A small CTC audio transcriber, trained from scratch: muon at rate 0.022.
Rows from block 3 of a small CTC audio transcriber, named by matrix and row number. Rows with one number belong to one neuron. Each number is 200 + 30 x the weight over its row's rms, rounded and kept within 0 to 999. All counts start at 0.
After each neuron's rows are labels from the 100 clips, of 14976, where the neuron reaches its highest value: "loudest band" is the band of the loudest frequency at the time of the peak. Only what is clearly more common there than usual is listed. The data: phrases spoken by 400 fixed synthetic voices.
# fc1: MLP up (model.blocks.3.mlp.fc1.weight, 1536x512), inputs 456-511
# fc2: MLP down (model.blocks.3.mlp.fc2.weight, 512x1536, transposed), outputs 456-511

fc1.604,195,176,183,207,180,191,183,213,216,230,225,170,215,168,218,170,182,218,208,169,208,195,194,241,191,219,139,215,222,251,189,209,226,262,221,205,201,231,211,216,215,215,189,172,235,147,234,243,185,210,221,187,181,161,181,221
fc2.604,228,169,185,204,247,200,223,211,176,159,181,162,191,144,189,156,188,206,188,190,186,186,148,182,185,207,179,211,204,197,217,202,196,167,187,132,203,268,216,218,162,230,211,232,202,143,233,211,135,188,239,196,180,209,151,268
loudest band: 2000 to 4000 Hz

fc1.397,219,142,203,214,224,169,198,188,230,170,194,203,235,157,167,160,189,183,184,174,238,190,190,180,189,185,231,207,223,210,177,250,204,209,191,177,189,180,220,198,214,179,132,176,211,184,244,168,244,238,187,186,252,178,228,223
fc2.397,192,226,188,164,173,194,212,167,175,208,253,188,227,198,184,171,224,207,180,218,215,192,167,249,231,183,223,178,214,186,206,231,181,144,173,206,176,198,197,138,199,207,222,206,250,167,216,183,227,226,175,194,275,159,199,170
loudest band: 2000 to 4000 Hz

fc1.262,133,204,238,169,166,201,198,167,177,162,211,196,216,218,169,220,178,242,207,244,175,183,185,208,131,191,259,186,174,231,219,193,164,240,200,206,217,219,197,248,193,192,207,212,156,234,176,256,184,184,236,224,228,223,202,212
fc2.262,252,215,186,196,240,156,207,178,236,220,232,223,205,254,264,193,185,219,225,169,223,241,161,179,225,207,188,217,162,211,248,220,200,238,245,166,202,193,177,164,224,169,205,193,191,192,201,189,234,201,199,220,168,207,157,168
loudest band: 500 to 1000 Hz

fc1.338,159,177,162,225,194,162,199,268,235,258,171,225,221,215,171,166,216,115,223,187,212,232,211,181,196,175,143,207,192,150,201,193,176,166,220,215,197,228,186,187,235,215,238,222,184,219,187,187,255,200,178,191,211,229,139,192
fc2.338,179,169,150,166,157,239,175,164,150,165,242,201,206,183,230,189,217,200,197,245,244,173,208,191,223,197,173,168,223,132,155,288,201,233,228,188,165,247,273,195,200,234,183,218,217,176,179,175,134,244,189,198,209,217,199,190
loudest band: 500 to 1000 Hz

fc1.575,174,224,210,211,181,208,160,194,206,227,258,189,150,214,164,174,225,225,173,211,185,145,214,226,158,234,198,164,231,219,196,181,236,235,251,188,236,179,181,211,168,231,177,251,179,212,203,240,170,194,194,224,174,219,218,232
fc2.575,252,195,197,147,164,177,190,215,193,216,208,207,142,165,234,226,213,198,170,192,212,255,196,179,226,199,227,171,205,211,223,161,221,216,230,197,196,227,141,216,218,177,234,188,187,193,232,181,179,218,205,206,200,181,215,199
loudest band: 500 to 1000 Hz

fc1.387,183,154,127,220,242,212,255,211,176,250,212,201,166,223,189,174,228,198,174,238,171,249,232,195,216,178,251,192,236,192,191,168,177,190,186,229,169,188,201,200,238,205,235,166,253,201,204,201,217,206,167,195,183,210,235,193
fc2.387,211,191,189,209,221,276,254,211,192,207,189,182,170,214,181,200,238,232,203,177,181,197,234,186,184,218,197,186,190,187,170,213,195,182,244,172,168,232,189,249,182,184,193,211,255,164,235,156,150,178,199,221,209,188,188,184
loudest band: 500 to 1000 Hz

fc1.48,203,205,175,227,206,193,247,212,218,222,163,174,207,203,176,225,152,229,158,250,190,184,185,213,229,153,95,142,230,198,212,225,159,152,247,190,214,153,206,171,181,198,202,246,198,191,221,221,212,228,198,182,189,155,169,206
fc2.48,234,230,179,197,207,165,227,220,246,217,213,168,205,235,164,172,183,226,197,164,169,211,211,166,199,211,215,190,221,185,145,178,219,259,215,184,100,208,170,185,221,216,185,214,179,271,183,261,191,204,231,186,241,226,221,187
loudest band: 250 to 500 Hz

fc1.477,164,227,178,173,233,210,191,170,180,138,192,228,185,194,217,230,163,134,187,223,177,216,150,281,242,164,222,212,187,225,201,186,187,192,165,184,234,240,182,228,217,252,175,159,221,202,192,179,226,199,225,286,235,198,135,190
fc2.477,174,210,198,229,162,194,177,154,222,222,180,212,175,155,196,210,222,182,141,235,196,215,196,206,267,232,203,237,220,202,201,196,209,149,215,183,157,219,187,180,165,223,215,201,216,226,232,183,173,262,187,201,218,202,146,214
loudest band: 250 to 500 Hz

fc1.760,170,195,203,211,164,214,163,218,178,241,152,227,153,209,242,145,237,163,260,180,204,231,159,229,223,192,269,188,161,148,183,202,237,202,180,171,161,193,164,210,208,188,149,161,196,212,199,196,217,178,187,146,197,160,188,228
fc2.760,226,256,210,207,114,214,188,206,157,163,168,254,228,203,232,170,208,159,177,230,201,236,204,180,234,172,195,183,228,178,210,205,133,215,225,163,194,254,186,206,210,207,215,260,198,204,177,203,179,215,167,185,167,226,170,255
loudest band: 2000 to 4000 Hz

fc1.156,222,207,255,176,144,187,165,257,259,243,139,243,205,220,201,175,177,213,197,197,167,221,201,211,238,180,276,207,247,180,251,181,193,270,159,235,154,225,190,234,232,156,158,174,192,220,198,233,172,190,190,196,198,195,191,158
fc2.156,201,223,236,239,240,173,214,210,179,207,212,169,212,176,192,254,217,182,269,170,151,202,227,204,177,167,178,172,257,226,210,237,178,217,192,240,205,206,226,196,264,202,182,210,215,257,230,164,190,171,145,176,201,187,204,223
loudest band: 500 to 1000 Hz

fc1.468,202,262,218,223,200,215,188,217,186,238,228,230,188,187,256,204,220,138,176,238,204,177,247,224,213,193,205,158,144,252,184,215,244,118,225,212,232,203,191,145,199,186,265,197,190,222,194,165,212,122,193,213,206,222,242,219
fc2.468,202,219,179,122,200,170,219,143,177,240,223,194,223,132,179,213,253,224,259,207,162,184,208,211,202,175,216,155,194,161,177,209,212,214,163,207,235,202,219,173,217,257,169,171,255,160,164,214,164,211,194,174,239,177,190,218
loudest band: 2000 to 4000 Hz

fc1.292,270,153,219,219,206,190,195,196,191,189,233,238,190,191,226,197,139,194,169,224,250,190,206,183,218,221,221,178,214,183,199,197,142,225,170,217,206,208,224,202,182,178,127,192,212,154,188,188,149,238,207,240,210,183,202,204
fc2.292,209,223,214,221,212,242,236,169,162,224,167,201,164,196,233,186,265,246,183,151,209,208,212,187,175,182,187,205,160,234,212,135,180,171,248,200,180,186,227,217,189,222,264,172,212,236,208,211,215,181,143,250,262,215,219,133
loudest band: 500 to 1000 Hz

fc1.134,199,229,218,209,193,192,243,193,136,203,225,200,138,232,143,229,230,168,218,228,238,246,233,216,162,226,219,188,221,232,205,232,128,192,183,209,215,244,154,222,166,171,202,183,188,186,218,209,222,168,252,184,193,187,221,221
fc2.134,177,190,172,163,198,154,240,216,220,219,222,226,193,193,214,169,218,193,225,228,156,227,242,177,248,166,212,249,150,214,195,172,186,137,246,131,186,230,195,241,243,138,201,188,257,222,185,212,202,188,178,210,193,221,216,196
loudest band: 250 to 500 Hz

fc1.403,225,192,219,191,211,190,222,149,202,204,167,189,171,179,218,189,214,151,218,192,231,216,189,255,219,179,242,207,149,185,190,195,186,188,170,216,224,216,234,251,229,219,167,250,150,206,254,144,202,232,250,195,237,228,199,216
fc2.403,220,205,162,183,245,173,223,179,178,252,188,182,175,174,264,189,188,192,161,199,240,197,228,236,149,199,198,188,233,184,200,206,175,198,218,221,211,199,210,192,234,201,239,208,199,242,190,161,180,217,200,218,182,205,204,190
loudest band: 250 to 500 Hz

fc1.580,158,224,235,236,250,139,197,128,172,242,213,261,233,135,168,239,197,198,207,233,177,147,194,164,188,185,200,212,171,208,211,175,200,258,166,216,173,198,188,215,223,190,203,219,199,230,162,265,206,172,221,248,209,179,254,211
fc2.580,186,192,188,180,150,195,188,219,191,232,199,189,192,160,256,192,116,171,209,228,172,154,239,216,234,151,180,189,214,170,191,168,216,190,204,205,138,209,206,148,225,223,206,218,205,220,133,211,232,200,229,224,233,219,171,241
loudest band: 500 to 1000 Hz

fc1.18,172,206,228,204,245,221,209,203,158,188,206,203,111,215,198,207,188,203,192,227,233,210,193,203,240,168,224,169,202,264,229,214,202,136,228,201,205,134,175,200,206,175,262,222,148,220,177,236,196,168,197,176,147,191,146,251
fc2.18,247,219,159,181,262,183,165,163,187,166,228,187,279,202,214,225,206,192,211,167,162,184,223,244,219,249,162,154,144,134,221,232,146,249,166,222,189,211,209,164,194,215,151,239,175,144,196,186,182,191,193,184,218,207,181,205
loudest band: 2000 to 4000 Hz

fc1.610,128,256,192,197,221,188,205,261,264,201,233,255,231,203,209,162,174,199,220,194,185,211,204,265,182,242,202,218,196,155,187,203,172,222,201,236,179,170,178,166,164,191,198,220,187,185,200,204,198,222,202,195,210,177,217,241
fc2.610,203,236,138,134,192,212,168,192,161,210,163,178,203,249,262,189,204,221,216,232,232,196,269,198,215,190,202,161,155,215,246,197,161,183,189,176,171,248,210,177,172,190,205,261,198,155,202,138,262,229,187,196,206,193,225,181
loudest band: 2000 to 4000 Hz

fc1.187,173,173,147,195,207,152,147,268,186,152,207,209,199,218,183,161,204,240,186,190,231,165,233,147,170,211,261,210,203,195,169,185,194,231,175,200,229,192,176,197,158,191,167,180,245,181,239,204,215,177,202,185,268,212,264,171
fc2.187,215,231,159,191,206,166,196,195,210,188,210,235,211,198,177,210,192,200,222,195,198,174,210,223,153,201,166,231,188,184,231,196,195,209,168,191,191,208,199,208,199,167,195,208,213,190,210,210,197,217,210,179,228,194,183,221
loudest band: 2000 to 4000 Hz

fc1.539,222,183,172,284,215,214,236,236,183,171,193,254,162,308,179,203,183,195,188,210,249,174,175,197,171,234,265,190,210,235,196,152,246,197,238,233,188,249,172,239,232,161,163,233,216,183,189,167,189,164,204,187,174,243,201,138
fc2.539,204,206,167,195,219,149,258,250,172,207,116,218,211,196,239,160,207,219,222,187,172,211,207,238,213,198,214,241,212,217,212,252,251,188,189,259,199,240,227,238,218,173,169,177,212,255,226,152,185,179,192,148,228,220,158,134
loudest band: 500 to 1000 Hz

fc1.590,222,214,201,194,165,215,184,187,194,219,220,197,232,219,217,239,172,176,200,208,178,180,212,233,243,208,147,195,207,203,218,180,245,224,179,264,170,172,195,179,210,208,185,155,222,171,224,252,154,191,211,227,212,190,201,187
fc2.590,169,198,195,203,187,175,159,172,199,166,191,240,196,173,194,167,224,227,226,156,181,186,195,248,202,181,229,129,212,198,201,160,168,193,216,195,229,241,160,245,186,207,158,243,214,181,203,215,204,194,234,181,192,218,246,175
loudest band: 250 to 500 Hz

fc1.408,177,242,204,230,158,207,226,205,175,234,225,160,217,179,166,208,148,193,235,194,143,209,176,184,240,237,256,199,196,254,158,235,209,221,193,197,264,246,227,171,216,219,163,233,180,215,196,167,193,145,277,149,173,191,192,189
fc2.408,219,202,201,210,202,158,206,213,161,206,214,190,161,210,208,198,198,237,178,226,174,215,238,161,206,204,252,260,193,213,180,204,183,222,170,252,158,285,238,256,150,222,247,200,229,205,262,177,234,218,241,286,155,164,181,184
loudest band: 500 to 1000 Hz

fc1.591,167,221,220,206,222,177,178,202,219,227,158,217,198,247,189,113,199,201,135,179,210,212,224,227,213,241,184,221,177,224,232,189,210,210,223,235,187,213,247,266,209,211,190,223,231,187,211,144,246,192,163,224,233,200,154,180
fc2.591,185,165,189,169,184,177,200,215,247,182,297,207,167,186,248,229,204,211,227,183,269,183,170,231,156,220,234,266,182,223,159,178,234,201,207,167,193,216,233,222,203,162,236,168,222,223,174,210,219,127,211,195,159,219,150,226
loudest band: 2000 to 4000 Hz

fc1.721,164,202,155,178,230,158,226,195,186,213,223,200,199,194,141,163,144,210,213,193,228,209,232,191,199,183,151,145,163,246,204,265,200,230,203,177,189,193,145,171,176,252,242,194,207,221,183,142,204,172,193,193,166,227,123,235
fc2.721,199,189,231,202,136,168,243,213,159,222,217,188,241,206,201,224,217,250,177,204,211,144,241,252,216,214,201,187,232,232,225,186,193,208,205,201,235,183,218,173,226,233,172,196,192,207,196,228,261,216,239,221,237,157,153,194
loudest band: 250 to 500 Hz

fc1.219,214,269,192,199,155,221,165,161,200,201,225,202,204,179,148,239,191,190,280,234,224,205,170,211,239,221,128,176,212,222,195,204,179,228,138,198,203,160,208,215,202,166,212,211,231,199,243,265,235,199,202,229,274,211,177,190
fc2.219,224,212,229,153,189,215,198,143,247,213,164,188,170,185,207,177,225,260,221,185,200,176,186,250,219,212,196,210,174,219,217,226,212,255,173,144,204,154,192,208,204,231,232,117,155,194,192,258,207,259,200,183,204,208,187,221
loudest band: 500 to 1000 Hz

fc1.608,154,206,201,181,184,243,214,243,194,181,205,185,215,273,152,204,165,209,196,215,241,208,236,222,156,216,161,170,213,239,215,203,205,170,238,207,199,198,173,210,194,198,215,207,217,235,271,158,209,203,172,259,205,182,253,233
fc2.608,190,163,207,278,142,219,122,211,218,181,162,166,189,210,201,193,212,174,241,203,152,178,274,264,225,190,224,247,231,174,211,196,189,174,151,200,185,172,223,275,211,192,162,165,173,209,197,165,211,206,190,208,206,183,213,165
loudest band: 250 to 500 Hz

fc1.750,224,244,205,207,206,175,223,208,214,188,140,226,175,172,199,178,222,161,173,197,179,234,208,215,191,279,180,204,197,156,113,216,224,199,213,250,205,223,179,200,190,211,276,219,183,187,201,195,178,251,181,191,157,178,170,244
fc2.750,183,177,183,166,226,216,225,150,230,183,198,216,175,218,173,171,155,196,172,210,218,194,184,243,215,103,183,214,213,219,210,177,188,203,200,193,192,176,200,229,244,189,100,184,211,190,227,196,191,137,202,224,314,201,226,201
loudest band: 2000 to 4000 Hz

fc1.45,225,186,242,185,168,204,206,187,170,165,164,204,191,156,198,189,175,212,250,233,148,218,208,129,221,186,227,206,205,191,203,209,222,219,170,245,217,158,160,178,245,193,194,234,200,173,207,201,221,232,175,138,239,209,201,206
fc2.45,209,163,246,208,172,201,166,210,165,222,189,215,178,170,208,225,192,221,218,223,257,207,214,180,149,209,155,207,179,167,205,192,201,250,240,199,217,220,219,213,201,227,161,162,162,191,233,202,160,169,199,210,170,196,195,174
loudest band: 2000 to 4000 Hz

fc1.285,201,195,182,195,168,214,216,191,222,227,200,239,119,134,193,157,238,151,170,219,192,195,203,203,228,163,197,197,207,184,197,172,226,189,208,184,174,202,171,150,218,156,196,221,239,199,194,166,225,206,218,181,171,148,162,218
fc2.285,163,207,223,222,192,209,211,162,160,230,162,165,243,218,165,179,206,187,253,136,216,241,193,195,166,214,178,248,203,210,211,206,235,194,232,231,221,211,207,234,192,216,209,212,180,190,186,193,188,256,142,190,201,236,178,221
loudest band: 500 to 1000 Hz

fc1.53,173,223,198,196,175,172,176,150,220,209,149,139,165,232,193,186,209,155,240,215,216,213,184,173,224,198,154,203,197,246,196,205,192,234,207,237,220,241,199,164,250,195,225,182,171,193,195,185,166,161,187,197,156,238,138,225
fc2.53,212,167,183,209,170,168,193,198,204,208,224,209,234,233,146,204,250,152,185,189,220,187,192,190,247,151,231,166,172,241,210,193,209,243,207,179,179,199,144,195,163,220,147,210,172,183,209,234,214,204,220,223,240,153,227,161
loudest band: 500 to 1000 Hz

fc1.381,220,198,225,259,210,200,184,201,200,228,167,216,173,153,171,166,181,180,168,190,236,163,243,203,260,239,208,175,203,163,150,211,210,196,166,197,198,166,255,168,266,164,234,225,223,225,213,207,197,233,248,156,182,194,251,176
fc2.381,126,187,165,209,272,187,209,158,173,182,215,197,245,222,251,207,237,175,206,202,264,215,222,185,187,173,178,192,160,187,190,206,213,202,252,146,220,201,202,252,252,210,145,173,172,233,198,192,166,178,141,211,228,244,203,155
loudest band: 500 to 1000 Hz

fc1.43,300,207,203,183,222,264,187,129,171,218,209,196,212,168,198,225,172,176,136,210,145,174,192,202,230,223,131,200,226,169,162,220,214,161,205,105,199,232,294,166,205,147,205,206,212,210,198,167,177,188,229,168,237,214,209,231
fc2.43,263,171,228,182,155,189,226,220,200,132,174,197,232,216,171,202,210,200,196,202,147,258,178,180,205,203,154,198,184,199,193,206,172,161,233,191,182,188,216,220,183,164,173,178,217,207,179,219,167,220,283,229,229,259,215,199
loudest band: 250 to 500 Hz

fc1.447,217,215,174,210,238,226,225,233,210,191,200,188,204,213,230,169,189,196,217,124,187,197,176,180,207,162,182,223,175,190,257,202,227,182,232,197,145,192,150,178,241,191,195,151,230,189,232,210,248,191,227,223,234,213,149,200
fc2.447,241,235,165,158,149,263,183,173,267,194,245,208,179,140,162,179,191,225,236,197,199,178,205,231,211,174,211,194,179,195,157,237,150,236,211,246,133,193,201,220,173,242,177,135,192,191,193,180,232,219,191,195,221,239,226,147
loudest band: 500 to 1000 Hz

fc1.712,223,212,203,197,159,194,227,172,213,228,177,165,226,173,186,191,176,190,254,258,202,222,193,171,193,242,201,198,247,200,209,186,181,204,130,202,145,246,197,187,175,230,185,150,262,158,222,131,187,237,170,185,168,194,250,198
fc2.712,203,147,178,241,197,209,210,195,221,222,169,203,199,184,157,219,236,160,210,181,257,195,211,138,182,208,269,204,185,191,179,176,217,205,218,217,162,235,187,212,204,212,180,153,219,190,231,130,189,187,184,154,150,230,185,184
loudest band: 2000 to 4000 Hz

fc1.696,201,165,184,186,178,181,175,205,186,188,196,174,185,187,178,240,190,259,203,214,163,220,224,190,131,239,259,178,185,249,172,173,176,226,191,160,179,177,242,257,201,154,229,174,201,230,188,231,202,129,194,207,171,168,235,183
fc2.696,208,195,159,195,200,210,203,154,229,235,214,241,215,240,186,181,234,206,198,219,179,188,200,223,191,141,200,202,242,227,220,184,195,198,188,160,191,238,240,200,198,212,156,203,170,173,197,223,212,239,240,168,165,215,257,193
loudest band: 4000 to 8000 Hz

fc1.143,186,230,180,196,187,240,247,174,212,222,245,175,259,181,193,230,201,199,199,188,211,191,209,282,193,216,225,275,207,215,165,202,190,237,198,203,165,184,219,204,202,226,155,232,224,141,207,172,228,258,221,233,203,177,207,174
fc2.143,203,225,182,224,182,233,207,176,217,194,163,180,223,223,204,233,166,196,200,206,195,228,227,116,157,236,240,204,246,210,207,163,221,173,189,192,157,219,211,206,180,177,217,212,232,241,192,223,224,223,237,190,201,220,171,162
loudest band: 1000 to 2000 Hz

fc1.506,190,166,216,173,200,210,155,252,182,204,184,148,188,205,252,243,244,173,186,203,222,192,198,162,199,127,210,223,193,197,183,224,144,212,220,215,213,213,238,215,179,181,240,184,226,246,188,203,184,227,180,188,164,185,201,202
fc2.506,222,242,201,219,202,201,170,210,249,225,206,200,192,196,229,195,200,260,251,221,218,191,146,251,180,146,205,164,144,168,190,215,211,186,183,209,220,232,225,209,235,169,150,169,193,231,137,181,161,210,240,185,250,180,133,170
loudest band: 4000 to 8000 Hz

fc1.279,195,178,230,214,167,204,193,191,218,224,196,226,145,205,152,204,163,203,227,193,215,217,222,214,220,214,180,199,262,220,222,210,230,201,134,191,149,212,231,188,241,203,211,172,151,149,180,183,200,208,244,166,197,183,148,157
fc2.279,145,218,188,233,222,178,225,222,161,194,204,204,136,184,243,203,216,174,174,191,208,194,187,179,237,160,142,198,208,182,206,195,214,177,230,141,224,216,260,175,197,145,235,231,177,140,255,200,174,183,251,202,157,206,191,199
loudest band: 500 to 1000 Hz

fc1.524,184,145,174,206,236,238,167,150,158,217,198,165,177,212,202,170,190,177,175,236,205,220,260,207,156,191,167,208,182,227,196,241,185,189,222,206,172,177,192,155,207,248,260,206,208,186,233,218,182,164,256,258,245,210,215,183
fc2.524,200,176,175,179,204,267,139,217,195,169,189,219,228,222,208,185,244,217,209,173,194,243,184,202,224,217,169,165,194,222,154,195,188,252,188,206,123,149,164,150,174,182,197,195,207,207,135,217,278,172,230,214,214,199,280,184
loudest band: 250 to 500 Hz

fc1.443,149,273,234,233,149,195,241,170,221,203,231,147,242,201,263,216,222,223,170,152,211,182,183,166,165,201,240,188,196,225,170,206,174,222,199,202,214,170,200,203,219,120,218,231,165,146,195,185,186,198,273,192,197,252,168,170
fc2.443,171,211,192,169,191,244,162,183,196,173,211,204,173,208,190,131,176,247,189,195,210,180,156,156,174,218,197,170,233,187,226,211,241,197,162,215,215,165,144,230,212,183,148,247,195,195,228,169,155,159,215,197,191,213,231,144
loudest band: 2000 to 4000 Hz

fc1.422,175,188,203,152,174,206,148,183,187,193,244,197,178,218,268,216,212,190,221,155,218,154,170,214,171,161,183,177,227,196,249,208,217,178,210,221,211,187,176,222,151,166,216,202,212,194,166,152,147,162,210,229,188,196,223,175
fc2.422,183,204,205,224,233,176,193,228,188,169,200,209,175,241,152,180,204,158,158,204,192,261,196,227,190,229,225,195,154,234,187,242,157,232,203,253,202,182,223,189,178,246,199,154,187,147,209,162,199,135,253,156,255,194,215,171
loudest band: 500 to 1000 Hz

fc1.513,225,210,290,155,259,175,203,179,201,227,218,195,190,192,249,242,206,272,149,222,208,176,216,223,221,181,196,224,170,211,216,189,239,215,219,216,210,233,211,207,216,221,241,185,199,195,198,242,168,178,168,132,219,155,155,182
fc2.513,189,194,223,204,219,201,216,228,212,198,209,232,229,204,164,170,159,231,196,131,236,194,207,214,156,186,154,238,220,213,208,238,222,213,200,252,254,182,215,183,175,162,205,184,174,184,195,211,143,180,178,194,184,176,151,219
loudest band: 2000 to 4000 Hz; 500 to 1000 Hz

fc1.479,195,133,246,162,204,169,164,252,218,185,169,171,190,167,306,186,228,187,158,276,194,213,173,221,199,178,208,215,265,208,152,210,167,196,228,190,247,255,211,214,215,159,216,231,180,174,179,243,210,229,196,215,171,197,223,182
fc2.479,202,164,173,226,167,171,189,180,196,282,192,227,135,241,203,255,179,198,221,173,183,179,263,292,260,207,138,222,233,165,200,185,236,180,196,188,221,233,204,210,182,168,205,192,223,182,218,188,151,196,171,151,192,181,191,194
loudest band: 4000 to 8000 Hz

fc1.448,181,197,204,179,199,227,206,171,168,181,223,177,252,202,138,176,207,225,248,206,201,248,174,244,211,186,205,185,162,171,210,261,205,182,201,233,186,210,192,199,223,244,165,165,227,270,193,168,213,251,219,196,160,271,259,196
fc2.448,227,184,209,240,183,207,281,159,229,227,176,224,232,176,177,213,193,216,228,224,223,165,200,157,272,209,210,237,188,187,214,148,209,210,233,241,208,233,225,210,160,184,196,186,186,279,182,196,240,240,207,176,216,222,210,164
loudest band: 500 to 1000 Hz

fc1.170,175,206,232,223,251,132,178,239,253,142,225,188,245,206,173,174,214,186,236,204,268,223,199,241,176,161,189,183,207,192,165,171,192,243,175,182,159,196,179,196,254,206,240,164,169,211,206,149,184,223,190,177,234,188,231,233
fc2.170,218,229,211,199,166,164,196,161,222,228,213,171,238,180,159,213,228,153,192,174,187,184,196,308,200,192,156,225,221,120,240,214,154,176,176,214,217,261,181,230,210,230,173,150,184,217,209,196,224,172,192,211,216,136,189,177
loudest band: 2000 to 4000 Hz

fc1.738,154,243,238,214,215,242,216,183,189,184,246,211,185,223,209,245,184,179,243,217,246,227,142,179,216,218,187,211,229,240,198,223,200,200,200,221,147,156,226,228,192,169,167,174,186,216,192,160,203,227,237,214,202,207,259,220
fc2.738,224,172,188,184,209,237,224,181,222,188,236,201,213,188,231,214,219,230,262,198,164,221,217,201,234,151,198,226,219,205,225,175,164,192,205,277,184,180,172,194,244,207,244,198,219,158,138,191,168,164,190,181,208,263,121,227
loudest band: 2000 to 4000 Hz

fc1.36,202,201,239,201,193,222,208,159,206,183,143,145,190,194,236,225,226,192,108,253,158,227,181,211,221,233,204,208,223,164,134,218,164,196,197,195,260,206,201,208,182,180,234,181,196,209,191,186,212,208,150,201,239,188,190,156
fc2.36,173,182,180,195,172,184,186,174,217,178,193,194,96,185,171,185,200,218,169,224,246,220,232,246,227,164,181,222,199,183,168,190,169,180,204,184,216,234,214,220,190,194,162,194,202,268,151,188,248,180,193,233,181,161,174,262
loudest band: 250 to 500 Hz

fc1.509,208,143,188,206,176,204,169,184,183,197,200,182,185,152,210,245,203,222,203,151,162,187,224,195,193,173,159,225,198,175,239,204,236,211,203,233,225,165,269,241,252,216,167,160,151,187,177,175,234,188,198,264,201,219,162,169
fc2.509,210,173,222,276,149,215,180,226,145,187,209,167,178,217,165,145,174,244,214,232,261,175,197,234,200,217,212,202,205,220,205,204,143,148,142,175,224,174,170,206,191,159,225,208,186,158,161,208,145,205,157,189,190,256,184,152
loudest band: 500 to 1000 Hz